A small image classifier, trained from scratch.
Model: 1.59M parameters, 32-pixel images, arch convnext, activation swiglu, patch size [2, 2], layers 10, width 160.
Training: muon at rate 0.0016, batches of 128.
Data: trained on gratings and oriented noise at many angles and scales, 197500 training examples.
Rows from block 6, named by matrix and row number. Rows with one number belong to one neuron. Each number is 500 + 25 x the weight over its row's rms, rounded and kept within 0 to 999. All counts start at 0. Numbers have three digits each.
# gate: MLP gate (model.blocks.6.mlp.gate.weight, 320x160), inputs 0-79
# fc1: MLP up (model.blocks.6.mlp.fc1.weight, 320x160), inputs 0-79
# fc2: MLP down (model.blocks.6.mlp.fc2.weight, 160x320, transposed), outputs 0-79
gate.247:475538514450500497498515504537506458546520533491551482530538504513441482506524521528473504490479472491501468480476533550483502501488529531477463479550465467505470517457445507522541504515515535515479502475501500537463500513562474543484520504
gate.248:534467463566454481478461485536503525480485482508531471472528488539484514482527491503496503455512484527480456505496485514529496513532524537540535474484496477481475512538469521478460479492463484508515502504517550516517502498500463515455521482
gate.249:439500458518508481486509532474531483465475509460505501541501516505487469546515490509486538532509519546499483504510496512503510499506488496552507501490475531512535492501481507505488538472475525499492511502503458529499521561470466471516497494
gate.250:510536519496529534481533469501491503482525534486503540461453455488543496520504519503483508514469481456521518479509527480499501504502516517475465510528505496503518477501479486535464482513496520459506526509487498523500488492448516513478440485
gate.251:482528496488511503510510512532485530506488514463460508488545506501540478481503469470503517504482497461492508538464516551502520519519516492445514490534533496458522480486533458487456517438480463498526479459491515511506469464567474505513508538
gate.252:540456516506472501540494506508561476513517472468471480497537513495485450514480494487471487514418509531461463479452491495504497495472523500487529500496487476497536511498474518467520517467480475496477464515492516549489451486528504510497532516
gate.253:458454512500514506479493493502490501468500493487524478470495543523513502529500475487494476500488498499508408482481514484499510488463505521516496490521475526507481518530485505515516504486440491494488475550507511541498502480522474537542525526
gate.254:470473476451501491540519495511521514491468488456444546495537532512502501488484493460479498537519492431511561540476475516454471514517520502489504496512491482555468558527476499487491531463469512486510517493538499487517503506524483468473491459
gate.255:500522527467491482459505519446505496487490526514498525524497550525574492511479483470515465474503485523498530464500536496499490497477495503500480573493467514496505468530515494471473480489472507515504492562528492486519482446496483489509499538
gate.256:490486483544486512490556490454537501502510533535567505542498553556496493503505487476501509451494499521518499482516485544496499462496495471503520492522527509526498484492495524490514526527516505488513502527487515516539479483484510534474493529
gate.257:497481576496507494531456508502544486507489498539520486549492543497502518480497526495456494520508458502442515529475517504543452512530513480530547497516481481484504537456510533482474500494529493495526480533522453524510495502509518491482472448
gate.259:505510491495473536497495494547530513469453522494565443482494484488507554499506510511452457513482502515489527546491498529480515479512501531488496508528524501504527538512494528451480487531525514482492470541498489468510514474494475496501514490
gate.261:517476457487465510458511539503490487506531489521501477496501463484492492437512509431487435500481484491472488487494514487535491494518512539483534513506475491461557509519537492478524492493489519468497509521485519500500499510493456515473520511
gate.262:538501537505507500442509498495534482534472497425443517501515438512491497510508512494480490516501493507493514468502476531500564530484511489448512519484541547498525521513490490483535502496493480487495477502512498491485508532462513545500482511
gate.263:502435557486504472553499463496468454488456492490465514467454488509484503511501494518469492474490517529508512503496517534480507471486487513502537485485498475504521485489516530567511508462463507515496478467553509473505475474495479508508502482
gate.265:495497514470502470485477511488496488512565463514497464469479490531457542453507493462521511491481510514454516506510499480524508530468526542487506504483462515478497501504506446517499517542512480525513464537451514504529471489531480526521455507
gate.266:484531503541511542455514559488506495506461494461557524509525561491506492529481529474515519466471516508511527508523498487522503483530506498514508489488495575522502538531519441523485478563485526486482506527495494486518480476533458535518508511
gate.267:497472490531483490508499487514536506528470504523541458497499489477488465490554524444531491473474479495478499479525455458486514506537506513495498543507511503474497494541469515514493471476540479483490508491535515480477526513499502460478498483
gate.268:479531503519427532450510428474502537532509500529489443453484512520499493511494462509503491488518536496487483476485507495495540482479468503480504474498512503529528490465481470494470468475491509505500495507477559509499503524489466514486487481
gate.269:435470480527495462526524511481465465468462492552469517495510494467458507488521481486511534509528503497495450488483475499487461514456527505475491496480508536519486488488485448485540536497467553539507520479573510510535523473491507485509465490
gate.270:480479488490508510501499515512487511496490523481510564496504493523522543488515486478531524532529477475463505488473529526490514483514514490489477499520516483520515509506471505518488467507541486516495528482510463539485533467471480479487521481
gate.273:522523521492477491484490426497464529490563503501506521484493514475514486500524522525532510491516554488507527527483477495489540521509490493478480499470482532489503478549501482475514462513492486474493480539549462465491498480497517498541480475
gate.274:500451503489525547492492489515499513501458499538500502470492471491511510454477501511465555526490513449502494503511493515504497491486528517511474504474533496506478554583494484513518453512454510566510481494490545462499490496515478476492491512
gate.275:537473571518466513490473487485489496500526541495530456495485491492508477441476512536501513519505509484522520478450502437530494541528482522469507515508431537500467501449476481492492490497476470516516515532485498484481476501480493487503503511
gate.276:499528458505492502503468560486504515508524489491500526436515542501476494474477499483519474512489515482459463540478467529481537510486488545494530480482483512517491491512514460508530489515513498527523463547510504472567483476506483502468528486
gate.277:552535464485517505531526509483482508496518447481488438488482505473535527483499509499475464529479503516521494491495532533551539496509496474488456501407479493514483485487524521489501518499514501512508471578502546465471542494473528516468515479
gate.278:521520507500500514516495484488521470470467489529494491498475508489471500493459509497542505481541489483474473491538503520468530525489539519512507497533516465488516465475515501499499535506479507472493534516509485554464491490488531525473469496
gate.279:515501507494476514478477462511495507529441475503459463476493500551528504492496510501497541483502507532514464487523504517509523518491494475472531458491468515458558526511513535486483482491506536520508456499481497487472504488513483541474509530
gate.280:514502497479523483500478461486489500455533550527493494521493522487524463525492502484433488499460489535519486525507532531490492501497448490536540526497491517525486504478493481552492505463482461494522531504506484551459511512514503493458529469
gate.281:517495502510462489479482526486511535499476491483536510520516473490543494525517523438495526476495553493504490477510496505487502476542490467510483503516481515507563487493523470464480507485500448457479493492529521531475506508494502512470521463
gate.282:488457527475460480531492516515524490555524500509450462506526506483519511483499530491519525481496496500511477519492514509505505556524415483523477450525520492505520484461480529473491509526511496484469497493542483541525482502498509503501488475
gate.284:481496511518488509502469517485529492501482519498501550526515472523547480525489501520472451523485500529493515534525501477501495471510476484493478502497454493490508507468498458468495461473517468487570515474536503534490499561528491478488474472
gate.285:494495516495548506506495529470476484471493483552566519529528487508517495495498503515475554493478462469487535512533507497491464498553512489491509493519503512504539486513488467501526483500481525501493499515462510514509508492523509486520503526
gate.286:493484518482491542513564485425508494528502468497519559473490531451515523462480507474456500500493497516511500480470496499471446517476508507486480486480500530464498522542519507484461528445494515464513487492505509520484532515466485504512485497
gate.287:491472480509508504485489499494497518512544501487451505499485502475494488538539492494447465499480465458489494515470494487532509454475479485496490524494548487480504528499514471511503514518501506452502507549522449485454474502551496498473495450
gate.288:475500541515474519496456510451471496513475460470490500533478509494505512513527472496525499567511507532482491514467505508489477493515506468472501492516489534495462475510441528482520498471543516496473507515482464511504468453497466511506528493
gate.289:497499461529482486496480480526475458473481494510536552471524517540530491473511557473529502456550515524518460446480509479459523508536560520482486540487526469513492479523487524518461501536506487551470470499484496525466524490470532537507525471
gate.290:524550538486524496544506512480481498450508478505475504492517490500466543493513514492493506495469506520517509545473483508502465536490506477498533513523526501488507471489532503534449524481477515453501497531483526564524495507495495548498465557
gate.291:491521509487510503511519513469499527510523481450471489511489493538508508482497542456473529515476527513495499497502502503479510490523481487489493482573510511490503522499444519521532498470487449534480489533489496549507478539498495526507488501
gate.292:490522520547495495490535500474525440496495509493537520501462509476486543503485477467536516440470474497500509451510525465512497535497472475470539449541467474471481528516500519463486449514496509488515493494524488493514496497486515478475486531
gate.293:493485543475485497495488506502501497482510467490516489525441498494531471501507488441519504512518485543512523489520504510475522480503479487474546454512534459496511527460499463493500506511529517518537495497492522490517518499538506511491500505
gate.294:441514520478496525512524443525524479499463537493524512479485508446502490519532541496518528524535491506519485471469535477493499517514522458528507511484480494553523509484488505500454471515490508526505495512495483512502510506519466476476503480
gate.296:472468502477541512515532512503528514522528481477474516481468526494552493504482532470479502515541508435485505519477516499545504481512504523469502454523549499500495483505479555464497459548498528503515500465462471483491489472552500520539507488
gate.297:458491460500492544530509461503515507535513559513541475481467495439511510503503499515511475548527473526551448490512532506460491500525509472476502449528525541492514518532492516531505504491456526481502457499508535497470504490456514510492531439
gate.298:511494439552494494532494516500518544513519536494502519522522514501484528492506515465514507488492453474464482501541518514550461503475494475515514503503467481520537500508497536491528484519515549513513490502511470502520497505460538412474490479
gate.300:485494487523465529488490487536493483525478524529511500500546491502488481481472497535519478478487483491488494483464474532545477516518535513480502427501496457474496504575478524544508501504503480467486513525470505503503511467475519467473533500
gate.301:478494511529506449456490494450465491531501481535541514462526532507516521480501475499525484479505512519500521517517545536493487505506465530454483532504495497501519526580512523492485496509462447509494517529514487484486514486499451507490493504
gate.302:500526495507463482508505474478503516509487479556456518481462492525525488517478470460475500518471496495514572514497541464471467486438490488504480553505554500484493493474563472512483458487505484496493516477516526519471488517520487521481517509
gate.303:507569511507451526464497468457497498502533505478489505500495436477518526532581499483484530518521499515497485501524441515423510494447493495473489486528502462480512520473517494503487481479509499465490520488467509507529482485505522527497500464
gate.304:508491484502460554499502477501504530493526491492511484516502478458504475551485481467507490473492502505506493512496510501492501478490548528510473492528525508476529508485457488503500550558479499523531513505497538508531560497507491492505487564
gate.305:476479476514479505482519513511445500471437518532502499541523527482513480511479558523459513519525476506553529469520519511475490516516516491495501495516507491517522476502518484509473483479424473531481548508544503483505475479517436491485478473
gate.306:533503487543537494494515496537477510502482500524506488524494535486520549510493463437455539482496469487496460544512527481487488492561504499544480475480521478476532517519479479540511517471466476537495506517498469534497525464527474500496493500
gate.307:513463515493469495489452491463526492485509483505549522502514491503549538481476524522534481511480503557466511501503455484485522498515493494467540447494504503530509484496506488525458529485505500517520498493494513532519493476422494483513554498
fc1.247:538493527498444471474519479499517532475483473509490503484553513456520511540511482480476504499508541497564497504502501496490481479521519494493501535453498512500503490506500517499510537529453477471551514535528517480487486458548465446516510502
fc1.248:485543509513488521472435502511498501509504509481486527529530483542516534502567503480473491511465495523471481477527505478475491531494466506513503478514491523499500496446509487502482501476501555529483526488505498521513489474461489503520499444
fc1.249:515500503533486513529479535489487518533469502550483511475472526451514555549466535507494487470488516510540509485503456514567488523469500497482535477491495509534519501466494508496546509509507531529534488499479478487497476474520490542526506498
fc1.250:497528483529513519519469525517474479540470517501498531443498569496526516492460491487533518481483511571500507487528520524476453521492492499483494513524522513500502496487506521527495486508511514521516496475470451520503519494550496509509528506
fc1.251:450496498520460516514496494556484549470510517485515501504479529463482526489487462519469499508502491494503492498459498530523508499507463478499500514460528520471508461450483512490497482433505459536481538487533454478490492492524453548554523500
fc1.252:524501498529551495511494536507457525525488512537485478484544488507529527495482502474508481490507469479495470492488491538540503546494544517504461487505499508532483477515544514446503495493479503475478552513527566536461462518511513492494517483
fc1.253:504503510508505467447516500491503527499456524545524505486496473535490512515520495533499497511540448475525483456519478479507530515520519523462474535488484495508509479462556495478509476477514508521511514490516513499488509478521504459493510468
fc1.254:475469492515511491490508479555515475516466495495491545493539530486515484469466505498490516476445501467474474509507503486484454488500544493534533500519511527483533574501512497546527504494485491513462537497504464467516512490507504482462482482
fc1.255:534500514555475496492534592488490491515494524489516520533492478486512489502506507567492515518516494511491551488523535500550496512495497522455517465460507490462485484501501513504508469484523530499523501510516500500517486508524483530515454485
fc1.256:460533520484495452550525508473478514510492454492521485503528477522480485514492490511533486503491476504516445513435479472508497460550485503528497465530513478506452461480473494470471507552467460485541479515474464535502473511531484473523530505
fc1.257:499469565472476465525493540450528514517452505488434528494520471505500503471502500491520499504534480451514485465477526506536443494529516462482515510514491512496480480511466483446481523503512479470531508486473502550467471511492512538535462477
fc1.259:476499481521490505478485498507504514505529498476506564453500474552500540520516519466524507487449494461460522506492489520504491530486523492488513529499505541482533493516514557503504509493523517520501491494474489503519504433490482521550503502
fc1.261:466499492509512496492505528444509540491497500516483476489486487521502552502504488502501492525492532515497526532512485571462511492489507513494517468514522479495465508501500449465522538515506478512492515485465514423516490495558529503500491493
fc1.262:486481538519542509485529489508522527482481499552489501519509467515512523491504483487539539472495510509482492445492522540523495499517487501462506471527520482499529477504491500482551436494531510478478523527493500504517504455494516529483476512
fc1.263:480556516527538488501495561498500499475490492525465484478470514494535513505487494523510488458477495534472506515490504521539499491514459495458522522512484517496505490492469460482533499483486439486526488527547509485508509510495438514486495503
fc1.265:481511485467513513454519565489512545505497543490466545495508509493531478473515464485458472492472524463493532541472487504501473494474487501518460480514508489490505465488481475451468503476483479506487497523516519467494476502526454497483557491
fc1.266:474480516495502493503567455505487486506465488520493492448524412472495525488492525510458506509506505505483503483515522466491488462510513480502510535512495465480500447495470477505491523556474466492477511528506560487517506486463459460507471515
fc1.267:480550508510501468448521505483489477506531507487482486484467511466508532474499466473480538498540494482540504517486461506525479480541460555475474525548543478503513482497475502507527472462528506511496472494488483513498498535514456533453491517
fc1.268:498459500532507461498556551468483478505502462504489469510486510504524519499516471519470520506497552508502469475503534488476429483486511468517529537518506510460525530517490476529473490492521516537487505491484482496462498468527512495498514518
fc1.269:507512479535508540565505530469461563505534469443453489515500461517490537519513491465496513488505504470494492504524492443523524515489503535470486519453442480456504513477543519473549470490549500504470456452486535500486507491512508508498522519
fc1.270:499518547511496501446504486480542520523491491533528465524529470440499500534531460484539525487530459522521512509476494467510512502466485517524528507484528490495465476504459486465476500509508492505502501452466508504528491510515484478534470508
fc1.273:516499518530515509483511559501489450454463502512479495519481490460495529492486554505478515462466463480508459485489521519503479515504501485512452481520473526457463484509508478504473558534457524519485486462491505490444528475481497521493474502
fc1.274:473490495491545488511548475458519530495510492496529500503541517532484538467455482466492503501492511498511485496486464516491502504498461494494527505526561493525535480545500491469520454484495487499493464520513499495483489503533500503469480485
fc1.275:499495485498524490513493478523455459487492550519516500502520527449437469498484486490452486485496475501479526486475511460488499461519513474532526505482475519470540484500532477505511469535468525509541490531502472488537511485493517476531533492
fc1.276:488465445517511497505485513539514464486533516510501511523498477514491520483546489484495512515494519501512534500503475499493468496487468520518463523476511450475504477491506536445496474491536506507500409523490497528538440516530520488486467552
fc1.277:491467471500500512463518536537507503487487483507513501480496496501462476505462483494539539491509501492491491514495474501495457522504483520544543514565489503496561528500536494466518516505470533508523525499508466476497520526507498502534465476
fc1.278:522526503486514516528530462501489564475497463483502494493500474505507498482522522483484547516519539507483465529525498493515482530463498512520529509469503496448499464511504484505487538536483481520526413528492508543515447470477516466489545498
fc1.279:469517508497526508483518480507524506546467491506492490477507497473469489512500488476520517500486535476442529496476492497488463465464513527466489486503493510469517520525471451536520514497518447484473452492467501476522459524505514479498472482
fc1.280:481531522486527504505494446493516481512487537547484471505496525509521512480495496530516526509492559527500537487511474476470474493460514496482476524540530560465493504446493494507488498521487515497494474484481475497457467502487518492520515473
fc1.281:532505504500529486505513488520488502473493513498495513513463501511530466465518471515510517509491435486531500478523600451570475503505483516499495471475475479476511543458466480484478558540477483497519532537513471563527514464464488521496548460
fc1.282:489482493490512490548517470472510508506512492541513493468506522524502506516515481467518477511505487491550491492486517511470530521479459487468517487452485490469513535527506477498516491514503595501559509504550494458470539506508472518522512491
fc1.284:502491491471517471485524487466474473540494493511486495514524550498487460509468468533473504498513465443424509507483484449506502466472497494522489508438528503518539505487500478495486502515472500449426509516483524444473516431485506474478507502
fc1.285:474508532493501549529556501509498496458547512506479527499458519459488500523499505536513489506476510496507508505511507432496465521484480455484521490516467494495515519463529493508519497529512541429508508509490496505525511510507470478516484450
fc1.286:481496466490510527498532512485462504518507488482525541505516505561535510507511485496511479544496466500529538495477467501468526479489472465461475493511550497526471466476520489511465458533482526534505497522522502509469471519488446515465499542
fc1.287:514510443475531521480519453510520503502477505487519464508508479506532518514477504495516454518482527484555474506454517494499498496513511513510493511520539504485495504510478524518504512473462526496489529521485531522529524497540493537531502451
fc1.288:525499507476471492532471506468456523496458470480484478525481505480510508506502497496503468510504477484447486486493513499426441452493544512541529537542522520483475519478476469493503466503484496493506525512475477519522431479544509475530479512
fc1.289:505484481486508491565513509528474483477512509500522483568513501500493484528508528509505518531495546492479488492511498442511515477519454530509477515490512494539542489491521478462520516577457463495482496494493512466518504520510506541504471524
fc1.290:498446518479519507504504507505475518505470494517534505532507486521500480489512494499499500464512502490517551521509549552511451499479476502505487535481466487494481472524466509507545476484477457502507507517497476503505517463455473537457530520
fc1.291:507494513500519505470520491491510547526491477519494512471513472491475536537476535532491485476491537504450527476492491490508506488512496481496514487446493496527534497524537414504483461510497529470513505495522468504515504478524505472502521523
fc1.292:470488511480515518504472484512464537521493468517479486516524479530496509435525496499481506458504513519483509536461568488505489476532517547544541524454514482494489481482508480470518540479487497553547492519526505529480483506491546522512521501
fc1.293:481540512477484466506506475490534491455511539497508515459531507509489522468498505516500487512498501528477483495509533482495519488547471517494484466508509451522486493488466495517524480506518476506494489487511483492491524492507503507488506515
fc1.294:465521463467533486493543478484497500484494506539539518499467522471516461433468555502535488505505512505456463540488513531508489515510538513511449480467486520521560512514533463477518496527491499475479516491526543480549507497494483516492518483
fc1.296:506504481522487484476576497500512533497486507492521487524526496475457476498504481534515536508469512457519485489504485548510523478505536510476545457506492503508509517541488483514459454500520490501489487547518528477487514498488496542456477514
fc1.297:537539535496471462498520501499511483494473509515498500491529493465478538494497524462494530514506477518527537483449513507513468484553474515510499547487538470477515522507498508502527512518509462509464472500517480501536526478503494493502489513
fc1.298:456514476434505484457498525474512509527512523471476519476464525489531516498508517502507507502456499509486517534474500506530467529561548466496523538464566488514506486491509513513480513502484487487507499453485515490473506508497514522495499519
fc1.300:476551512495513473505481483492495459494533499463477510501485563526496529500507535440491509458487463489507542464561480489461484535480473506489496457510493533514534465460505482540509493505503532507489523526500504500541487487442484504443471504
fc1.301:473476504472525493450450543477487496490498526472517508502494506501492484467512483515529509537488495510531473468508464531546489494537463465480523514515470483468511458548528445479519432489513484510517486516496493496491509478533521519501510552
fc1.302:513479474534488522502518497494506475512483500442503570490480498482493489519506460534514486462515511472514492483507531476452506488510498522511485469512465483497473516498522483487537474475514521478508516503496509490537500493523496454499491514
fc1.303:520512489505546514540497477519484523481468564510501482484525483470525505500451503502492498485517535493536526507502485519496490496497508536501521462535460508473521476474489483480557513531543492503506521538495470537509498503519489504497517593
fc1.304:559508487470528568477454495476493466489524505487475510470512516493487483503499485480508486505484493532516466491528458481533455492507518524501499463543509467505536496496514490527520526506475499503500469461476486482582458494511532498536481473
fc1.305:444526500488496460537496508486505485492498550479476547505479504475507490542535509535547539492528510489491520530465459517445491473534512495461512478459485533494487505562514475506504514555465508516518537532488485476538495529490516477512504521
fc1.306:566536495497452479497483497500523470467552492491528503502505550501497485503518512458562489489532449460493494475504455494527522498509520507475485472515572477486504470476541543471502476505499481516502464486529470470513518523480496520517501500
fc1.307:500481511479504491513516493447512506474492489494516547490476486495511486516480484515490471505512476490558437479468478506462522478538481450499500471511522490512513495530501500482471484503532502453471494477498536495517489490506509535469502492
fc2.247:457458525508513515501526478504508476494465468526503442497463466524506508500504483504515514526512517465476512503465456496496516526452524500532544553484479495461492476513465520504472456463526470518494467476446470549501474517478541543496532498
fc2.248:412538501493528480512455497489513518528514495507528509515504508499517521543488458515500491511504520449497535504519501498509488454500506521487487512527486494489485493540537504488504519484514502468511449507490496489543464497483507505505544455
fc2.249:469471495505496498500445487460543499513494502487476503492496506523528464515430510478528488445480489536459483524485502526520496510503501519483503516501530518517522512462502547489526535530543480508535473478504476500477523473506438543469501521
fc2.250:508549539520499497448521551476486507456487495498495508499461483529499505510480476489505486501476494500537513492472581490507499491463472550511418496489500497488477510468516460471512530495516497536516525518509469468532546453508503476478529541
fc2.251:493515492474492491484478459532501484523525482503475502517472478519421467518521501484464463521481484457489488446514499509442498506518521490455489523498508524484544484528485517478514539480483493445510465484532527515523522539468455483489485504
fc2.252:513511528517516510547504530487537499536475470539476516486473461468495492488491546551478473475495506477521489509544534524494521519539484460506531477488515502503515526512485500477531492490498448512463508545482492493491517491557508489514555522
fc2.253:477504510476498514479498494546531522510512512500512558463470508480512501483493528475505520470513514484485441483512534544487519530457534478508482509514485493481511510473451541448529481487508484551467471490490496505522518521489486531446519526
fc2.254:482444538499515466445521527497511466468484514515511487472512486492486504480474481478490465475484493526505514524511485491491479506477504504490540477516496510483474461425510560503489514487523463496531460502556503508465526510547501484474500505
fc2.255:513454502470486487542508501520510543490490527491489486514478521492463503474470488518495468460468499500513490470477509506490494464479502507498523504489465496492481497498508507495527560527498501484498435481499521522504470496504533557526525513
fc2.256:507550527435492513527510513443476514479494480503506484507476454508525511529505489492477566522461536531492503530519502504468483498505526484465461509491515504499551487499491485504507549501502515503436448498519501545519513501483485495528534516
fc2.257:510505466486498519506474478455509525479455499525444504478561462447497487528464486515495464531493524514530506520472542491485508483508485433489525490531503466499493494498480479465504490466473481531500496534522531489449521490512525470544490493
fc2.259:494517534514485494491520474478438505468515519486516526481534522466507489471475535503524507514491486500494484488509551524512481491513508498493471488479477559482548514509462488566486466482514520502522515482492485489498465513516474522438481515
fc2.261:504524513484503472533479488531466578478502465497500519497493541508529487505513511527471539481519549472465506485507517495499531495483521504503474510498543474499488530486483505511496461479516508506508529456466485492533459505523498558508492449
fc2.262:534460525476494508486493495513528543505444470501458500542517481479470520452492500505481487454487492469446503486509507470541526520507498460513490486521521511462492496520474540535532516511482491487497509482536516441506505510503501482505533485
fc2.263:519543504519478486490524522505541480539462489515548509542470505508485513467520519477480499518483512443501480544524463483471485505484503485515507474526491510480518506507508519519502537469511514503509500500545533499518520513507543476552479518
fc2.265:471495470522500479504494504485454544512530499491469511482494485509548499510501486510491526503491492482483493527461514508499520509452480484527491505452502428519477488491447474490476479481478519517506504477504504505488549481515489497506508497
fc2.266:489490488509544485533511508518480463489499516533509479483499519488428510484489514506464517489509468524525487466500545530503492505479494505518502486459498531526501498547463470484500546516510462472496525509487496503517532490504442415455505507
fc2.267:541459471485450532497498493532543539506475517477467507459504497503490518478503497486461497495524525500445573519500553479507496545483512470496505478486508514553475510501533491483526483495527514536500495500497528500452522503468479488490479514
fc2.268:450525549524490482458447474483464517478515490477473521442522525499510542483503513516513518458471532510511500502488503494504537476485545541532518472499519457496507513499529484510495576518472476499532553469478505510475442507493497502470487529
fc2.269:512502450524524465521483499491521508509498483488484499509495472482528473469492522466491500548490448458449474504529477519527509530548484539549510479472543523464488457508503484514526512482519482467461545521499519496523536501494489499528502451
fc2.270:492531481472511500529468500526472515506492511505518528515497562535554559501491479524517510545489491485502463523490498520482462514503506480504508545494486499516531518502446480535503522524481491535465524543495478540516493524517529522472507467
fc2.273:466532513497493486542482487484482525503473460520512489496499523493467509436517497475505501477481489465498501480471515490498498480515491499504505451534443447551524478493516511496497491516484496453512562497485530510554499513514497494534510523
fc2.274:491523502495509556497502532497507513518495480483524489436501488464489498531492485547522548514526486568514475472506511509501507484541489559485480502536502493503500521537495498507525470469476520502493508508488482534480501484490519518506481498
fc2.275:462477466455469516510504486536506542524466502491520461449484519496511518484505479551477562505468455533495515492486516510459513508468492519538525508476500495498499499481472487518492499503471446457476499519497456514537514543482507496496492502
fc2.276:518496516510506494473471515513505502504487515505474582462501514529524515540504565518476486461524511482496501498459508512500520475480553525511520494499506522513491497478454527499490472490519497497484459553463498510442555469518510544511512483
fc2.277:470457459493524480508566471482475520533472504453508485511524485487487477538483520503466511479531536511478500532495484525506536536477528503516468530504506517505442546465453505479491486459518509539514492501497473540540465461496511505479495462
fc2.278:511467473472513527525507467482534507487512473512485471549514471533491500481504482501485485515493475490469488482505528497522561479523468507496530472462468548540508530509457538482518512478509459506516486485529466503524491501525544502507501471
fc2.279:552513499489524501492495510540455540428482514484496455476475531495475494488469501518445473520502523501508496478470460505493510500557504490509480511545515505493494479501547526534510454490529512515491507471473543532529510504523490533516483549
fc2.280:544505522493493501527465544515506480520471516522480537493469527498522492499534480509491470496540514507463501508499518504542490498466545510512444496532487495483480473500461474440456487490459508505547479487513508486505524497523521495517542481
fc2.281:533468443471463541506496538517505463494541503498485522503490468478536498502502529491510429505494474474495449520498537496518495437509512499504533503513488454511498500514499488458484530457527435532532506523541499475487484483511559551518505522
fc2.282:513480498541517463489502506519468455517514479480505516544502506492512525479542530505559497512475492511467483491508444523511512506513541511491498465491458469471504482519481468487465491479509476492470502498540428498484547457507482481520489480
fc2.284:477508513487504460546513493511454476498552450512471488520507505528522530513478505482510512510469499525431523533547519483484510447514542486520488526492498521498513466485491520491514528491529503532478512478500440508485534488503482507485521506
fc2.285:523572487495523520529512465543496473529472498501494510489506534467463537501503477449506511477510552478471511469530481529522511492495562490520480510517538561499521473515523503471492505530489476472494418527495517484515495511440484496512488479
fc2.286:500472479506496519507530490491510459486529570481478477462491437508502510499490490500525508487511525509478508501468492525589537505503455527532517487453493510492468494524534491513458494467502484477471486550507501493464523534515490435490489498
fc2.287:534511483494468555501508453514530488528516500511505486504473492489464450513506503477495506539448465466503483509478501547544497489481489506485496505539495522505513493526554532498442500505500482489456490478534522497498482495512522509512450528
fc2.288:481492489524517536458488466485526558498495523468485503478524536524480483519518488543520482481537500503568500513478531504469522517528467494529464481495497532489545538516504472509486477520473495509523478469436530538521464477525538536526469516
fc2.289:506475509524426502484509513488485477486470488476504510483518500484490545462540512518475482481480489511508482475494505490521473483483467517540532508508501502530487540508467501537537523501507502529496512554544495496478508503495525495531461529
fc2.290:470473525523483497473492507496535504540520514534496464533510483447448533520513459496494494518500463498502479535531510500491449473524567452485464503489505490517496548477465483499515474508499496473504517519464496475518502478498493529532497467
fc2.291:506484492460505492462474528502520468494473477527475519506443545489557482453500512463479514498535482482506527527483468519499533511483479483496462499509548487526490490507505473545551543514487518520486515530543479531496471487526457507490504499
fc2.292:529471449501529510520518461493501488496551489480460496436514499524508479474540500516522580543464481507464506520511527517458535445454517475495491493496487505496486505494445501496482491533499524481506485467517493478493507526512499463519491539
fc2.293:471443482538516515501515527538523510491495499515519479461502518483489490534545463503474481527502497494482545507489500474468512565524465477470547532511536490523514535535534473477496459472493503502526452504520491487471549520517480540526484463
fc2.294:525537509508511526515507496495507492503506530475501503538491502477482483485489525457519488505462509504527521441555458494461498528521455494513540469556486491521535465521492504513512515517439521513481497501532479528508509448465515452512554534
fc2.296:454488558502434497516504516455492530481468488526463499520501539520455524498540521512495447474531478518463472506494476509506489493523476506452510492495479541498538563428520506529460515507476494460484519504445541496482486505504525526541529487
fc2.297:474531513510483530524513519497498537510529480512454478514523500494531475552481498477467521488490546501491469515481497515451506480513502535484483562497472506531486528533534464469462452497533479491527495525472488498487521515469512519497511523
fc2.298:544483496473467475528529509498527546483513502496532501506479553484471503508511483503535507477521529485492515474501492497459495475503539487502465476458498450512526482523529507534529469467502480518499468493485507512479488480531498497479481524
fc2.300:482485513520497483478529555499490508513531479479530464534509510467504500537491485539462549510498470463496522449507506506480474450473520567501476492494529503473524511531537550496500484493474487511571489531522507484491483513510493517480518494
fc2.301:537476524545520486479499512539508470511514476499510466494510485472517492468539526467454505489490500547489468523472522535478529523469496503481518522484461483493477476488501533521528515503516487495469498499495483534485458505554455477489483499
fc2.302:501443507508458520492549505484506511465510523528524478504486511503464501486479525509485488524477472490509450531508520514524453525492505480518462470511498438482574520480519484536526561476521522502475471504532506526478479483499501467492468506
fc2.303:516507469509503474479502522516435497508483500541467546496499487487456493491462536528512504541535505541508523468533441489525531486459506496495497502516513477524513507508503512480549516476479514524476471460503504522458492503497544491556492544
fc2.304:487530501487497525487493531492442493516495525511513503512478509512484491509465525506535507478478502495532545487483497503535517513493452521516494521511496471512461468457524493495511515509547525515525529486530514492512508540496461462452496483
fc2.305:467485518459514500530535517525502495438482499492519457458477491483472515468501532465487495486531536507462505456492490531482510522512523532529538477492484527507533453512496539488516498528525496519498484521487493508530503473489542510496542543
fc2.306:482500500517476482536468509485482511523519467471493495491517496437521534524519505536550503530521490494456485480476519453521503515508495514541525504510487529508507478484452531513458472524523485496529499493480507464549490452526527509471495500
fc2.307:507497438503502514517493492450491467473526510512516516502501478490502481500501524485510479502484474541523517517451512521534514503469521497489484462472497513501500482514525494483506491516500461571461511535526534479452485464493549519514498535